Weights of a small CTC image transcriber.
Model: 1.16M parameters, 64-pixel images, norm batchnorm.
Rows from block 3 of a small CTC image transcriber, named by matrix and row number. Rows with one number belong to one channel. Each number is 500 + 40 x the weight over its row's rms, rounded and kept within 0 to 999. All counts start at 0. Numbers have three digits each.
After each channel's rows are labels from the 100 images, of 14976, where the channel reaches its highest value: "patch colour" is the nearest of a few named colours to the mean colour under the peak; "strongest on" is what is common among them. Only what is clearly more common there than usual is listed. The data: short English words printed on busy colour backdrops.
# convs1: grouped (8 groups) 3x3 conv (model.blocks.3.convs.1.weight, 64x8x3x3), inputs within the group 0-7, a 3x3 kernel for each
# convs2: expand pointwise conv (model.blocks.3.convs.2.weight, 64x64x1x1, transposed), outputs 0-63

convs1.20:473513524508461489462513491528520543454498414456462494526481462538490477496519457571477412435629493517467394500487461531522384516476476501455488474464459479481516504457497470427464509481544484512503479515483449500486
convs2.20:483489511433489533470450415511498540558511477500515488540521478527479449424495418459617470456474484528491522558529549523518504502478476466488499451539455526450462499437519521518434452567442492
patch colour: white
strongest on: black ink

convs1.61:490434421489475483474476423526541490444502506460510508487471457502672574513443453484537509522442456513514505497532520456470479549488610555478485475477555533494472450481504496496512487513511512478536528533491500472509
convs2.61:558515557473519494504525403456544496458467450496539569460487459493540542523519482563528493492470494524499498494462532458500503484552504481427495516520481546486489537476572502449626430534472574
patch colour: grey
strongest on: white ink

convs1.28:501559502472548432586492423518565525532483534464521503495471492513481502506485516479508531515574513487514420532490497480620511530550487520585390494565483510522522462443537547491510489416470503482533494476491482493470
convs2.28:455461493448535504526558567554528465538510564593494497484451516485509493522517479476480431538564505510481428522460595427456503475512508437505416529478518452468496441464492542454513491502516530
patch colour: pink; white
strongest on: red ink

convs1.32:481534514493387443523547508509496494483502477488470513498471472508550494507444492536496507559484457475440509497457495506594512496420478526523533465447424426587547471523497451454494416562511439475432508472515528516521
convs2.32:559428522581534542523497528476485446437529547500514463477425452509477500494520471490550512457543559508505468404502476492500577489492521571538497498492520506558534425456397533506511479518495524
patch colour: red
strongest on: the letter e; red ink

convs1.63:497404420583480488486640516479484465477463528480459521465467553515426522463496473516467484509517531503496511465490458478509520501461544538464524469460549541453494406424442484511515480510582515491475503531471491502506
convs2.63:513565372446504449468544475530453452512533426523472511439456539513537503555489480539522518491500510437540497456504514578516503454478514521559502535550418506523451497496537488470529474567504539
patch colour: grey
strongest on: black ink; red ink

convs1.25:524606472582467360517392488470520537501483503501509489488514471490529544513499502480567541490488384504505485479529489519475472468474459569499443560460486533506495469555555480515498439508529488518517497506483499526493
convs2.25:522484446466479487521505517547530571524473485493513528603417474439536513494543538519518480487553499563543432568567512455460531529536541515574519462501462485551481442430543512508541538478485474
patch colour: white
strongest on: red ink

convs1.48:511473554432566508395458436537504478490475492533557524455476428402509506451595495470485502453512509474541421526510527547551477505478526469511488489532544525528523483477505512455497513472514496528447468516528403509442
convs2.48:509512488424433511462448488464502560539547450468463493549565557569451454467475473502564534429457452503450486575539534507491481522473498453561543479480490507426515499509530526545448467513485448
patch colour: grey
strongest on: black ink

convs1.54:497461432522582570460438442476421514552533491497490505454406468555619505427471514473438476526492511505471453492533506494447496539507477531496504462457473527517497481489485496507477494533525449506453501452504538529587
convs2.54:564471534453498470493536492498560449443566509484482468492530460511437510578520504481536453446513578409467509412575489462496497498480487457476539461497535557499495471479536499604483469497475494
patch colour: grey
strongest on: black ink

convs1.15:441581466481589396488534529464506532402571503470516434527455516491539482463506517503449513490516480505499499469519498479526462468519464508521460580471497480453536440512458488585450513542497461490500479506491597502466
convs2.15:510553471563539455556475490485501429505527449560463522478468548481501537482535483488469406495532517514494514507539468478534508554540503502514568353443528486546447547475471532465542466527488514
patch colour: grey
strongest on: the letter w

convs1.33:496441466517499466540557525505475465509508399538522529562472440503516503511506503512484446544450464525523577407567582491469509449431549481538483542495478467526506496563503540486456510530488493522478484499592412491519
convs2.33:458536483502528484491542554516470473475534546511473500507515573448493523561516545563539463494502514557529511461552566511404465463462492427509489452522480459524505583527496589467514460409499531
patch colour: grey
strongest on: the letter a

convs1.49:549416462456476464520484526420570467461554489547516483477469519509432413497487493431546474497480446502522549490539483496484510456538494512475501571498465473482501508479490491530514505497518608418515448472543466415557
convs2.49:569476482432471530474519487506518569495477442412560546533450499475502531498517503537558515475434474498570491482545510519410528500508551507525602471530457464441460462480523482544506452529459470
patch colour: black
strongest on: the letter c; yellow ink

convs1.12:524566436452533525458511511538450454572542485485574490481483405470436512490503525503492474496453499480496486497522412439449503501479553536482460458453553522431584503561545495425477470487496535510478480506420500507486
convs2.12:478548525474554553451507488516506528499520600580482517529515530474523452450489469460496467544447464496482482477484521501425498434517470489529510569558445522435524546440452523500413463489538563
patch colour: grey
strongest on: capitals; the letter m; the letter w